A small encoder-decoder audio transcriber, trained from scratch.
Model: encoder norm batchnorm, encoder activation relu, encoder depths [14], decoder width 192.
Rows from block 7 of the audio encoder of a small encoder-decoder audio transcriber, named by matrix and row number. Each number is 128 + 24 x the weight over its row's rms, rounded and kept within 0 to 255. All counts start at 0. After the name is the row's rms in percent of the matrix's.
After each channel's rows are labels from the 100 clips, of 14848, where the channel reaches its highest value: "strongest on" is what is common among them. Only what is clearly more common there than usual is listed. The data: short made-up English sentences, spoken by a formant synthesiser in many voices. In brackets: how many of the 100.
# conv: pointwise conv (encoder.blocks.7.conv.weight, 192x192x1), inputs 0-191

conv.119 099 [111 113  96 159 148  94 184 124 126 129 134 113 148 120 131 148 139 159 137 139  95 129 133 182  83 142 147 119 124 114 116 163 122 137 118 105 104 123 120 102  83 113 117 106 102 112 110 133 112  99  86  89 116 103 151 119 109 124 117 121 102 101 151 131 188 118 125 150  93 138 115 128 142 122 124 138 133  88 148 123 100 118 114 157 177 146 113 138 101 139 131 161 116 132 146 121 170 167 180  55 123 136 187  93 185 103 164 109 144 145 158 118 164 114 112 147 122 125 132 102 119 116 168  93 123  92 129 151  97 111 112 141 112 106 126 138 135 131 149 122  76 131 126 144 128 136 102 126 141 132 149  86 110 137 143 127 100  88 121  87 143 149 173  95 144  85 125 147 143 138  90 163 136 143 102 146  93 112 125 125 112 158  97 115 113 167 152 111 146 134 147 107]
strongest on: /z/ (74); /ʃ/ (72); /oʊ/ (61); /tʃ/ (37)

conv.139 110 [125 156 108 160 159 131 144 156 150 149 100 102 168 136 151 107  95 137 151 141 154 154 111 146 128 106 139 116 167 151 125 139 162 100 175 132 154 123 148  81 145 102  84 136 131  90  95 129 132 147 106 135 131 123  95 113 132 124 119 158 144 115 141 106 122 119 167 128 132 136 131  91  99 183 143 148 109  83  92 124 153 100 174 115 127 103 118 132 136 134 162 162  94 134 104 120 109 153 110 152 120 152 148 113 100 108 129 111 113 155 160 122  82 172  84 163 132 180 146 109 178 105  85 145 140 109 121 118 163  88  85 162 129 114 137 164 131 121 159 123 111 137 142 147 115 160 121  78 123  79 111  97 127 115 155 139 174 115 139 144 138 106 148 128  83 102 128 131 134 106 148 107 122 153 159 111 118 133 153 103 161 133 136 100 130  88 120 132 168 119 125 142]
strongest on: /v/ (60); "is" (33); "very" (31)

conv.121 106 [158  84 121 110 118 111 127 155 143 142 121 116 141 141 132 122 153 101  95  75 117 101 152 128 125  84 109 139 150 124 134  90  90 106  95 128 130 127 127 116 141 148 116 138 184 152 133 137 118 158 165 122 133 129 152 108 155 120 150 123 101 141 125 176 136 146  95 108 125 113 177  98 106 130 143 122  65 126 130 127 174 110 133 135 122 134 114 151 110 132 111  68 132 152 154 130 161 121 104  79 129 155 142 126 104 122  97 116 172 108 134 140 146 122 119 107 158 119 111 168 141 147 148 146 120 131  97  72 137 101 116 187 185  92 167  97 104 149 139 136 165 157 120  97 117 123 142 124 135 117  88 155 140 136 155 105 117  98 164 115 135 132 127 126 123 106 118 131 123 133 144 126  60 126 112 122 101 155 121 122  74 101 136  94 152  88 120 132 175 160 113 116]
strongest on: "holds" (29)

conv.27 103 [133 159 151 143 116  93 107 139 124 105 101 139 146 106 131 133  64 110 147 165  97 129 171 117 155 118 131  96 127 107 148 119 145 101 132 157  97 164 103 136 129 120 114 106  89 121 118 104 139 164 133 111  88 130 118 164 107  79 153 143  97 147 125 148  93 126 154 152 147 103 143  93 131 154 144 141 127 141 129 107 116  81 118 111 178  75 131 144  98  91  97 128 102 162 149 122 107 134 131 122 153 124 141 152 129 165 108 129  85 138 116  97  69 132 103 117 133 136  89  84  68 133 145  74 129 146 124  76 158 132 143 132 157 125 127 146 107 118 152 140 128 112  97 116 151 136 134 123 128 179  87 140  91 120 154 112 177 123  86 135 159 117 104 149 115  94 123 142 112 123 121 168 156 113 150 130 133 122 130 126 143 121 136 152 151 144 154  85 124  90 109 138]
strongest on: /eɪ/ (94); /ɝ/ (76); "sailor" (40)

conv.86 096 [161 117 137  99 148  87  86 151 113 116 111 156 107 110 124 137 172 144 136 123 125  93 126 111  72 136 145 139 101 127  89 123 144 118 145 118  74 114 124 127 136 118 106 136 124 136 142 142 126 149 106 133 103 133 125 108 135 131 108  89  82 127 114 123 105 115 168  81 112 142 114 168 145 104  73 145  81  86 120  91 130 129 132 156 106 161 109 104  94 128  92 131 138 153 150  70 125  97 120 129 108  95 123 123 103 129 137 138 122 135 140 148 112 113 145 116 130 107 163 132  73 156  90 141 135 145 105 145 152 143 135 143 125  91 127 125 101 121 124 127 110 146 148 114 164 147 122 108  88 173 143  61 123 151 149 157 101 120 144 115 103 162 107 121 110 141  96 121 108 172 139  89 139 171  83  97 107 142 113 152 127  88 145 119 163 136  73 128 107 157 103 141]
strongest on: /g/ (40); "bag" (31); "clock" (28)

conv.146 097 [114 146 155 121 111 103 163 132 122 131  99  81  96  93  99 113 133 145 116 153 121  82 125 112 131 131 159 143 134 119 129 154 159 134 127 115 118 160 154 131 157 123 129 145 145 147 168 113 127 151 162 116 119 120 127  92 158 153 176 151 104 148 110 128 143 112 190 152 127 132 133 101 113 127 151 141  94 156 108 162 133 139 131 142  94 123 182 109 133 151 125 142 150 122  72  95 108  90  94 140 142 146 154 116 129 133 152 121  96  89 132 142 162 148  97  75 143 113 145 128  82 145 143 108 124 105  94  97 155 115 136  96  79 118 129 137 165  94 197 118 129 123 136 136 135 121 146 130 141 135 104 184 125 106 146 111 130 150 114  97 119 104 112 149 153 117 117 108 189 119 150 121 130 107 117 102 134 110 129  77 134 128 125  67 151 119  90 118 121 133  71 139]
strongest on: /eɪ/ (60); "later" (31)

conv.89 106 [138 147 148 113 138 177 104 126  95 100 148 100 106 134 123 110 124  97 124 132  98 101 163 120 152 138 123 126 119 123  99 141 172  82 104 108  90 145 161 134 135 125  92 108 129 142  89 145 108 131 124 118 165 110 126 130 107 203 148 158  94 143 135 113 108 144  81  84 113  82 109 115 138 111 120 112 148 134 129 124 140 106 128 121 134 132 165 126 134 136 132 116 102 121 111  99  81 154 113 166 121 138 134 121 140 125 154 161 169 129 130 141 160 131 106 149 123 143 117 162 123 135 128 155 136  82 126  71 102 132  91 155 144  99 123 128 109 104 146 158 132 110 184 111 134 166  99 120 174 169 219 106 132 129 120 133 139  92 114 121  88 102 121 138  74 134 141 120 113 110 157 162 124 125 114 143 136 133 140 137 157 161 143 107 126 118 119 112 117 152 181 104]
strongest on: "every" (100); /v/ (100); /ɛ/ (100); /i/ (100)

conv.51 097 [103 122 157 115  85 163 117 130 148 117 126 110 107 115  79 114 161 139 134 153  98 129 100 174 112 126 145 112 127 153 123 123  90 103 145 128  97 119 144 117 142 166 139 155 131 108 136 128 176 143  84 115 179 113 140 100 110  92 178 170  95 128 125 116 137 118 111 142 123 110  70 131 184 105 146 120  97 137  97 114 168 110 149 140 101 118 172 151 131 106 105 116 113 121 117 147 114  74  99 108 118 146 134  95 174 115 146 130 137 120 137 122 102 135 140 149 119 126 131 110 137 120  89 149 123 133 138 118 142 107 127 142 107  94 175  83 143 121 146 106 137 106 104 155 112 105 101 141 129  75  98 146 108 109 108 109 128 134  90 158 155 146 113  72  85 149 139 121 112 153 131  98 127 152 125 151 117 118 137 174  64 126  86 112 158 132 126 132  87 141 139 107]
strongest on: /eɪ/ (91); "stayed" (31); "please" (25)

conv.7 101 [105  85 140 101 136 134 164 131 140 107 163 135 130 140 132 120  82 148 110 115 113 145 176 128 101 121 133  92 189 117 136  90  94 112 151 100 140 111 152 177 129 108 112 101 111 157 118 130 113 118 139 151 141 114 179 108 101 119 134  71 140 107 106 156 140  84  90 155 135 130 123 134 126 127 120 132 136 108 156 113 144 106 119 117  90 163 106 150 108 135 118 145 129 132 109 107 117 160 114 106 152 137 166 149 107 133  71 154  87 104  94 123 142 113 139 136 119 114 109  93 107 208 115 118 155 167 132 106 171 151 140 148 108 163 107 147  96 111 155 143 118 159  84 150 160 111 127  97  93 121 132 109 123 100 119 128 163 105 120 122 113  83 141 139 101 139  98 129 135 125 117 178 154 133 104 125 120 167 112 108 103 145 111 149 152 116 151 155  83 127 111 159]
strongest on: /ʃ/ (81); /u/ (61); "shoe" (52)

conv.169 093 [114 135 112 167 145 133 140  98  50 115  86 113 165 115  78 120 122 100 125 154 136 115  85 148 117  96 147 136 148 127  95 176 137 134 124 128 131 149 146 122 120 137 112 149 137 156 120 135 124 131 132 110  93 134 128 126 151  92 151 138 132 158 126 143 141 114 129 138 158 110 183 101  84 105 131 118  96 109 106 124 185 102 153 144 143  79  98 136 158 140 108 140 126 140  86 104 119  78 129  94 119  93 104 110 148 150  86  86 103 138 110 130 159  90 130 135 119  85 148 159 133 145 119 150 143 164  62 109 132 109 143 135 101 147 167 108 128 140  85 124  94 129 141  99 130 141 120 125 134 137 101 119 147 131 120 142  91 132 135 115 104 119  88  78  98 132 124 129 143 127 118 145 154  94 149 123 132 129 140  96  88 177  84 160 117 111  92 122 111 121 103 139]
strongest on: /s/ (80)

conv.85 092 [137 129 145 140 146 139 157 166 152 118 130 146 184  80 154 152 111 113 116 103 142 114 122 121 114  93  67 152 130 116 111 138 124 183 133 143  79 106 110 155 135 127 171 110 102 136 157 129 166 170 119 167 167 149 121  97  95 166 130 141 117 144 183 140 124 146 141 139 162 119 151 154 103 147 137 147 144 111 132 134 136 100 149 151 132 110 120 130 133  72 119 111 132  97 118 106 152 118 118 143 119 104 142 154 111 154  67 153 139  89 105 109 152 102 108 121 101 151 146 122 113 149 121 141 139  63  99 156 134 119 127 127 153 108 134 157 159  91 114 103 156 150  76 152  94 115 137 121 104 101 141 134 142 154 105 140 119  83 181 131 100 128 129 134 158 161 128 141 170 142 142 100 159 118 114 145 112 121 146 105 119 102 118 128 103  95 136 157 143 150 111  89]
strongest on: "every" (41); "this" (34)

conv.39 110 [102 167 140  92 124 130 124 121 119 116  86  89 121 143 120 105  94 118  94 124 130 104 111  81 138 108 152 124 124 119  94  97 147 119 145 119 133 121 128 141 138 112 135 104 146 135 127 119 130  81 123  95 164 139 158 110 137  90 162  95 124 145 139 127 113 146 142  83 132 102 126 145 126 109 117  96 137 116 103 142 135 141 111 109 131 102 157 100 149 132 140 126 161 130  79 162  80 127 135 144 178 167  89 103 125 110 123 109 145 110 125  89  89 130  87 110 129  83 103 116 105 164 120 131 118 133 121 156 205  86 106 143 144 112  96 118 105 155 129 123 105 130 105 126 127  99 125 151 161 142  79 151 147  68 132 139 158 120 105 135 111 135 190 141 129  84 120 126 118 140 108 141 122 141 138 119  90 141 142 132 101 114 137 100 180 141 162 121 152  64 156 165]
strongest on: /eɪ/ (93); /ʃ/ (44); "station" (30)

conv.11 099 [143 119  91 157  81 152 163 108 133 119 121 129 153 107 113  87 104 159 150 140 124 115 106 138 100 154  93 139 106 126 144 120 145 155 139 140 133 134  98 147 115 145 134 137 130 133 176 103 142 160 138 156 170 167 117  95 159 128 115 123 146 131 150 103 109 147 136 165 116  93 159  97 156 119 133 139 128 153 160 104 140 160 158 128 117  82 137 111 129 147  85 131 129  93  79 165 105 145  71  88 143 114 121 141 112 118 123 105 139 158 103 111 129  71 129 142 145 143 115  75  87 126 141 110 149 130 145 128 164 131 156 141 122 134 127 120 168 133 139 129 173 125  87 141 142 143 112 169 164 111 119 165  99 160 129 140 109 130  77 112 131  79 109 159 193 147 101 106 129 139 114 132 142 130  91 105  92 132 137 149 105 117 104 143 154 124 103  90 128 163 107 104]
strongest on: /s/ (84); /ð/ (73); /aɪ/ (63); "this" (56)

conv.40 097 [117 157 100 127 124 125 124 113 104 141 154 130 120 107 125 123 164 142 137 142 121 101 151 122 147 120 137 156 116  81 158 120 103 131  72 149  90 144 127 136  75  79 145 109 127 128  74 103 112 143  70 116 113 126 145 103  92 127 180 142 169 150 112 102 115 129 177 140 170 106 115 152 111 110 116 108 116 146 114 127 113 123 153 114 139 144 135 122 141 107 134 130 145 114 122 145 182  74 125 158 139 118 178 135 163 111 139 148 126 177 124 110 122 161 132  82 143 108 141 120 113 137 122 146 183 147 122 128 107 126 175 146 129 144 155  71 127 128 162 160 158 142 107 158 110 162 147  94  85 122 108 162  94 131 105 122 120 104 139 116 128 129 153 110 130 148 164 158  79 125 149 142 148 132 154 109 113  86 157 170  86 134 128 126 121 113 142 111  90 133 111 135]
strongest on: /aɪ/ (89); /ʃ/ (56); "shiny" (50); "child" (30)

conv.60 103 [126 116  78 101 117 114 108 130 127 131 111 122 148 178 146  92 178  79 136  96 152 114 139 104 128 157 114 116 133  75 141 139 124 142 126 141 139 155  94 126  93  99  69 141 125 147 129 113 154 125 117 121 157 154 135 158 151 125 131 129  75 114 188 155 131 101 127 146 128 106 121 163 136 111 140 106  83 139 133 105 123 112 180 154  95 141 128 123 121 113 128 159 125 124 117  97 119 145 149 142 108  97 145 148 128 166  78 123 143 120 122 129 104 123 134 145 115 173 170 112 136 103 118 158 132 102 112 111 127  86 157 128 130 148 137 109 148  92 138 102 131 113  79 137 149  39 158 153 126 153 124 104 119 121 118 141 133 115 113 106 124 174 109 146  93  64 138 128 154 134 117 102 161 105 118 130 110 141 163 167 146 151  91 111 138 108 106 114 158 104 128 131]
strongest on: /aɪ/ (61); "near" (48); /dʒ/ (30)

conv.185 093 [122 139 131 151 105 121 135 107 118 157 121 179 141 126 128 109 133 119 111 160 120 139  91 110  94 112 140 131 122 126 123 124 100  70 124 100 130 168  75 122  59 143 138 107 131 119 161  87 127 152 111  48 124 123 117 145 121 149 100 185 119 113 131 163 128 159 133 154 137 107 130 129 123 133 107 116  92 109  84 128 134 100 147 121 153 108 162  78 153 145 144 123 100 127  83 112 100 122 116 152 150 147 140 117 146 126  92 119 123 140 134 165 100 133  87 145 145 161 115 135  78 140  88 155 127 109 121 112 113  75 130 119 153  77 108 111 136 145 115 103 121 114 143 124 105 120 116 143  90 179 115 114 106 155 148 137 114  98  95 122  93 128  96 171 140 127 132 123 131  74 163 129 152  91 160 173 126 122 103 129 136 161 105 142 116 108 135 116 123 146 133 105]
strongest on: /z/ (97); "is" (93); /w/ (93); sentence kind: question (90)

conv.24 100 [112 168 168 109 108 146 107 162 156 123 132 136 102 131  69 141 169 142 161 150 113 127 134 162 123 133 130 109 150 166 140  90 142 111 151 103 160 150 175 163 149 155 159 130 107 157 107 159 107 115 143 123 148 173 114 120  95 121 168 129 118 175 100 123 161 116 138 165 140 146  91 164 130  88 144 121 144 124 156 138  94 149 160 101 146  92  77 111 128 104 124 123 109 131 142 123 103 126  84 104 123 100 150 193 106 117 119 148 110 162 119 131 157 141 135 127 113  95 172 130 114  96 100  90 141 172 153  92 114  82 120  99 116  95 117 138 141 138 127 131 141 140 128 124 124 136 132 133 136 140 115 131 155  97 110 110 100 111 142 120 107 109  95 118 168 118 151 145 129 133 122 147 122 131 116 116 134 121 134 140  55 103 111 108 146 106 108 158 153 112  98  70]
strongest on: /s/ (100); /ɪ/ (100); /ð/ (88); "this" (81)

conv.14 101 [130 106 123 100 159  84 158 133 104 151 138  73 146  99 144 112 131 140 109 165 171 121 121 151 129 140 150  91 106  96 127 100 106 122 118  83 136  99 128 125 137 103 149 121 172 146 161 111 182 123 104 113 145 109  97 138 122 105 141 141 110 118 114 142 145 125  99  98 105 146 109 137 111 135 130 134  91 111 107 124  98 100 100 100 135 104 129 115 124 134 180  98 125  91 150 125  87 125 124 135 141 130 110 139 150 140 109  88 117 111 119 144 211 147  95 119 107 107 147 154 122 136 122  93 132 118 124  89 162 143 111 135 121 164 113 116  96 164 100 108 110 120 116 147 146 101 114 141 179 125 151 164 120 144 125 102 119  82 138 108 110 157 145  97 124 103  91  75 119 194 140 138 107 137 116 140 133 125 149 129 117 122 116 100  99 164 165 164 154  99  94 172]
strongest on: /s/ (84); /w/ (79); /aɪ/ (68); "twice" (50)

conv.59 104 [151 137 153 122 113 157 115 139 135 128 107 118 157 128 146 145  93 145 105 151 125 164 151 175 108 112 154 149  88  97 143  84 129 139 119 112  81 158 119 109 109 129 163 108 132 117 114  93 141 105 139 114 144 152 144 186 120 177  85 145 155 140  86 116 116 164  80 113 140 151 177 129 109 116 123 124 128 137 106 136 118 119  69  90 105 122 155  92  96 113 111 143 142 124 126 157 146 109 130 115 123 112  86 123 132 152 107 109 123 120  91  93 157 132 106 102 157 129 140 116  99 151 138 161 113 107 103 157 145 122  93 121 151 111 160 147 131  99 185 140 155 119  96  98 127 131 127 131 127 138 171 113  85  98 114  87 132 148 122 115 168 101 125 148  91 129 142  95 112 127 131 109 154 121 125 121 161 138 122 112 129 138 128 101 170 142 113  79 183 156 174  95]
strongest on: /v/ (100); /ɛ/ (100); /i/ (100); "every" (80)

conv.191 101 [100 126  99 143 100 147 116 105 105 130 160 129 110 110 156 116 115 150 106 162 127  98 159  83 102 104  92 177 150  85 104 143 103 127 155 173 152 164 123 113 127 107 119 120 116 142 159 148 120 180 151  95 136 128 130 126 117  95 147 106 110 117 127 125 141 123 119 130 164 147 102 138  84 162  99  99 123 142 101 161 156 116 132 100 154  98 126 181 174 116  94 132 105 110  98 160 112 123 104 112 114 156 142 108 147 110 152 103 117 132 117 125 133 135 124 154 117 117 100  95 134 168 124 105 199 130 139 124 140 149 120  99  91 132 156  99 137 152 120 133 175 156 131 139 108 118 139 153 109 146 119 139 122 171 148 153  90 112 142 120 144 129 108 151 159 114 164 110 153 149 108 141 142 205 133 135 132 115  83 130 131  91 133 116 159  79  96 120 111 157 123 164]
strongest on: /eɪ/ (67); /dʒ/ (58); "strange" (46)

conv.133 103 [126 107 127  84 103 161 123 118 146 137 122 180  73  88  88 152 129 124 117 108 151 135 125 130 154 127 117 167 114 164 143 121 103 157  87 122  99 123  92 134  92 131 186 102 105 155 105 137 121 133 119 117 131 111 108 191 129 146 175 138 163  94 162 153 135 138  84 108 114  92 142 114 134 120 126 108  97 125 104 148 122 135 121 165  87 165 154 159 124 127  99 148  99 155  85 132 112 120 139 115 142 119 100 148 155 150 108 109 159 121 136 109 165 149 103 131 110 144 140 122  94 126 113 114 106 108  95 111 115 120 155 121 137  83 164 108  73 104 160  82 133 106 132 153 133 131 114 113 127 113 172 108 103 157 151 148 118 187 124 112  73  95 115 115 139 149 102 128 138 179 137 132 116 141 143 153 129 119 128 148 129 137 120 121 169 116 121 112 111 136 167 156]
strongest on: "every" (100); /v/ (100); /ɛ/ (100); /i/ (100)

conv.62 097 [ 98 137  95 150 145 138 150 139 155 127 128 113 136 119 118 168 127 149  82 127  82 123 102 144 115 132 114 166 125 125 150 142 127 130 113 110 136 126 126 115  85  81 101 140 182 129 159 130 152 131 117  85 127 152 153 147 135 141 148 139  98 120 126 140  86 129 154 143 169  97 121 118 141 113 102 132 118 102 137 123 139  83 107 135  93 111 129 142 114 113 123 171 134 119 128  84 140 146  86 145 147 147 138 130 118 107 119 142 148 162 108 143 135 134  96 108 106 107  81 100  75 200 116 146 127 140 139 153 148 132 102 137 155  78 139  83  84 148 171 102 134 115  84 155  92 116 150  80 144 117 123 132 154  95 184 122 135 116 131  91 136 110 100 188 155 167 165 135 127 140 124 160 145 167 147 141 134  98 150  79 130 154 144 129 158 128 122 128 137 140 130 132]
strongest on: /ʃ/ (100); /ʊ/ (98); "pushed" (97); /p/ (97)

conv.44 103 [125 102 142 126 152 120 116 113 115 177  82 137 115 139 132 117 104  96 153 114 138 113 111  84  89 146  88 145  80 106 167 102 135 137 123 128 104 120 125 127 124 162 136 121 176 148 108 112 152 132  98 143 113 147 124 125 110 166 158  97 119  99 117 166 117  87 128 104 123 155 149 147 126 116 144 173  97 141 160 149 146 107 110 155 115 100 116  93  82 115  45 170 125 121 139 110 150 141 129 104 117 134 106 104  83 136 106 157 121 106 137 136 150 104 142 100 116 159  92 124  99 112 107 155 123 101 107 125 112 122 142 133  85 140 169 109 139  92 172  77 125 111 116 127 100  92 112 132 160 121 158 123 102  83 101 117 108 102  87  97  93 152 102 123 121 154 157 111 113 112  91  90 163 114 121 153 154 125 132 143 127 149 158 152 158 114 128 128 135 144 113 107]
strongest on: "every" (100); /v/ (100); /ɛ/ (100); /i/ (100)

conv.117 095 [147 139 112 113 109 135 138 119 156  86 131 131 141 103 101 152  95 106 105 140 131 127 113 137 109 125 143 116 156 143 138 123 149  87 116 143 114 125 173 121 121 128 141 150 132 115  70 168 122 102 118 173 143 127 102 106 131 127 143 120 120 102 102 133 126 157  80 128 145 121 143  81 181 111 117  95  86 171 127 117 178  84 179 145 123 164 153  98 153 119 130 150  85 117 159 129 118 156 118 108 114 139 101 165 143 142 132 158 167 160  87 106 110 146  40 106 115 104 120 140 118 107 102 136  91 149 126 149 146 138 112 143 166 105 110 116 138  85 149 118 123 101 138 165 131 119 137 123 127 132 179 105 110 169 109 132 121 126 169 114  81 106 138 110 150 125 127 175 158 130 127 115 145 135 126 152 155 100 123 114  94 102  98 113 130 119 151 135 128 135 122 181]
strongest on: /aɪ/ (73); "my" (50); /j/ (36); "beyond" (35)

conv.68 105 [174 101 134 145 148 114 152 162 113 123 162 115 115 126  84 118 192 138 144 121 126 147 112 110 141 103 168 116  89 100  76 123 132  89 139 118 102 128 141 166 140 137 141 128 114 110  88 132 169  85 127 146 106 112 100 111 116 117 163 132 123  96 124 147 109 109 111 134 130 114 114 126 177  98 151 106 148 100 112 165 172 115 120 128 133 131 153 129  98 126 122 114 177 147 170 166 105 109 150 114 109 116  75 141 152 133 133 134  88  83  92 152 102 155 130  95  96  88 121 126 127 152 117 120 125  86  84  72 150 131 116 105 116 134  91 127 121 151 142 109 149 107 139 114 149 153 144 136 140 163 140 123 100  91 132 140  76 130 154 136 154 146 148 112 141  88 112 113 128 139 151 129 161 104 102 128 151 118 149 153 133 109 155 149 161 171  96 128  91 159 102 133]
strongest on: /aɪ/ (97); /w/ (89); /s/ (87); "twice" (70)

conv.84 099 [108 162 113 146 164 150 162 108  99 122 131 132 155 140 193 139 110 118 119 133  73 135 123 137 118 168 147 110 127  81 150 107 119 111  96 165 100 156 144 132 134 164 120  79  91 151 146  97 120 165 103 114  99  95 128  84 149  68 161 144  87 126 141 118 132 174 131 124 124 145 128  96  92 136 119 128 132  70 186 132 144 114 145 126 130 113 112 152  76 112 127 130 126 121 132 143 169 107 130 145 168 104 155 164 107 118 108 148 120 166 109  97 132 104 140 131 145 163 157  82 132 128 123 114 139 138 146  96 127 105  99 147 125 146 144 134 147 125 113 132 168 128 127 114 107 104 148 149  94 122 146 131 107 164 122 149 121 111 144 138 106 105 149 107 128 166 107 142  98 107  97 117  99 127 101 146 126 170 145 158 101 102 125 114 154 149 177 149 142 121  98 162]
strongest on: /ʃ/ (77); "she" (67)

conv.162 098 [140 102 131 159  93 146 151 150 144 125 140 121 148 151 142 184 165 144 133 129 104 139 167 144 109 114  84 105 113 153 149 138 147 126 136 106 114 116  95 118 137  90 150  95 162 117 152 127 103 102 100 116 112 109 146 124 148  82 112  77 131 135 151 103 160 142 122 152 115 145 164 132 102 118 122  95 111  79 114  67 117 119 124 138 116 133 143  86 131 116 136 136 146 140 158 153  95 126 177 108 128 133 157 128  65 127 144  83  85 101 171 110 141 126 117 140 115 172 147 110 146 102 125 149 114 125 115 151 109 152 119 163  87 131 143 192 142 105 130 120 103 111 103 118 170  95  85 140 132 120 149 177 113 129 150 122 139  89  88 155  85 150 122 104 123 109 164 105  80  98 107 121 112 114 129 117 112 107 124 152 115 169 138 109 108 155 131 141 141 126 120 123]
strongest on: /aɪ/ (99); /m/ (91); "my" (89)

conv.17 100 [123 149 111 108 143 146 116 167 131  98 112 154 121 156 112 171 103 149 171 113 127 116 135 120 131 125 134  80 159 145 157 115 133 149 135  91 109 188 147 116 162 134  98 108 121 138 103 154 112 144 167  94  97 164 124 126  94 192 141 165 122 124 134 110 124 136 143 125 132 114  96 142  80 157 101 147 115 126  93 123 161 142 139  99 119 110 102 169 114 116 119 160 128 174 161 135 137 124 164 154 118 154 132  93 158 114 125  89  97 115 139 156 105 108 124 114 110 113 164 137 161 109 122 101 124 137 139 122 151 165 118 134 146 119 100  70 110 145  98 124 106 162 118 130 132 175 126 164 170 139 126 127 114 159 109 125 115 138  71 151 105 137 118 106 128  96 105 174 135 103  75 124 113 144 121 115 121 124 113 128 118 104  87 150 107 166  87  98 165 160 124 111]
strongest on: /z/ (75); "is" (56); "where" (32); "this" (32)

conv.28 106 [ 85 117 168  88 123 119 119  98 118 166 115 126  99  81 113 158 123 122 164 112 138 146 126 126  73 124 139 186 115 162 121 130 144 132 126 125 132 136 160 133  90 143 144 133 130 138 136  89 161 106 117  93 123 146 103  96 129 157 158  86 143 146 175 118 116 120 129 151 182 171 100 143 149 115 115  79  95 102 112 117 138 110 121 126  85  86 124 146 122 155  86 115 130 171 115 146  77 153  91 165 144 123 159 122 138 112 126 115  98 123 117 123 105 107 150 111 133 122 124 107 150 140 106 130 146 131 136 142 166  80 113 143 152 140 165 161 106  97 169 137 141 116 143 126  92 126 117 127 159 115 124 127 118 137 117 118 138 140 131 110 142 121 113 147  80 133 142  91 143 122 140  98 189 129 147 151  97 138 150 105 113 140  92  88 170  73 106 123  95  98 125 119]
strongest on: /j/ (36); /ʒ/ (33); "usual" (33); "wheel" (26)

conv.178 100 [142 137 164  87 151 130 149 156 194 151 140 138 108 128 135 144 103 126 144 152 100 127 141 133 131 105  75 121 144 141  98  84 105 103 136  88 184 157  91 123  99  73 136 135 151 144  76 141 133 130  77 147 142 127 171  91 123 109 187 141 123 138 148 110 122 128 101 112 128  89 111  89 163 129 122 122 103 134 108 113 109 138 105 147  89 122 104  94 142 124  95 124 102 131 133 166 126 122 138  87 168 150 135 112 131 127  99 102 102 112 120 118 118 115 109 126 128  94 162 127 144  99 132 115 121 131 108 132 142 139 139 138  92 160 133 157  94 145 124 119 140 128 114 131 110 122 107  87 103 150 128 145 106 109 167 129 135 172  95 127  75 136 132 136 182 115 117  77 136 110 135 140 161 116  97 125 147 113 101 107 122 174 126 121 142 133 116 101 121 106  71  88]
strongest on: /aɪ/ (98); /m/ (78); "my" (74); "by" (30)

conv.29 103 [146 178 104 148 130  82 125 153 128 106 143 130 135 128 135 105  91 141 117 146 111 136 138 124  99 124 144 127 138 132 105 116  79 146 127 115 136 130 122  85 106 116  93 130 147  83 153 126 112 112 142 144 122  78 198  96 130 144 105 126 116 162 135 140 156 136 120 125 142 143 150 102 115 112 123 134 150 175 102 136 135 150 185 157 104 108 114 138 181 155  90 137 123 122 135 185 148 104 172 100 116 143 161 130 128  84 117 109 120 110 166 152 114 133 150 139 137 124 122 141 114 140 119 167 143  95 108 100 111 160 136 119 125 131 153 151 162 127 136 126 127 192 162  95 155 130 162 109 103 117 122 130 115 198 127  93 151 116 133 166 173 112  87 166 162 130 143 129 108 163 137 125 116 140 163 149 160 107  96 144 150  93 137 135 123  98 151 155 113 122 161 110]
strongest on: /aɪ/ (64); "her" (38)

conv.91 094 [138 115 139 116 103  98 142 166  81 168 165 163  92 119 106 143 135 102 108 115 131 119 192 135 132 151 124 129 122 135 111  94  78 104 163 143 123 119 118 121 131 121 109  92 150 120 138 124 123 170 126 140 129 147 115 151 137 137 109 106 102 190 151  89 128 101 126 119 130 107 169 111 128 104 173 136 124 113 139 123  94 130 178  72 155 112 148 100 128 147 133 118 136 162 150 112  97 106 155  85 120 174  98  81 147 140 131 158 118 115 135 126 103 148 149 100 127 131 144 100  80  97 126 143 105 140 166 110  95 120 139 153  83 148 116 133 115 138 140 135 139 101 109 119 130 135 153 141 135 119 132 142 109 201 142 100 129 160 163 140 166 169 107  93 153  98 134 135 133 173 131 115 148  83 105 128 137 135 150 122 126 119 138  97 140 118 138 124  73  87 102 131]
strongest on: /eɪ/ (70); /dʒ/ (47); "strange" (40)

conv.166 100 [146 169  72 133 153 131 108 121 122 123 137 130 118 120 133 121 112 121 158  99  99  96 160 137 151 147 174 138 131  94 112 137  87 112  99 136 125 145 135 122 116 174 109 129 153 110 113 108 135  89 134  97 102 142 141 116 116 159 147  86 134  90 154 146 148 204  72 141 129 160 160  77 116 140 140 134 132 153 158  96 150 151 104 147  94 126 115 145 134 111 105 130  98 132 111 112 130 131 133 155 106 120 142 144 126 112 116 140 133 112  95 133 108 114 174 130 106 165 130 126 115 104 101 199 107 150 119 122 116 109 178  95 153 151 134 138 124 139 142 153 106 134 125 160  95 140 138 133  93 124 137 121 140 119 152 139  98 122 134 188 136  95 130  99 117 145 141 135 103 144  99 127 139  71 138 183 100 120 157 149  52 135 118 133 174 107 124 113 104 126 117 139]
strongest on: /ʃ/ (69); "shoe" (34); "every" (34)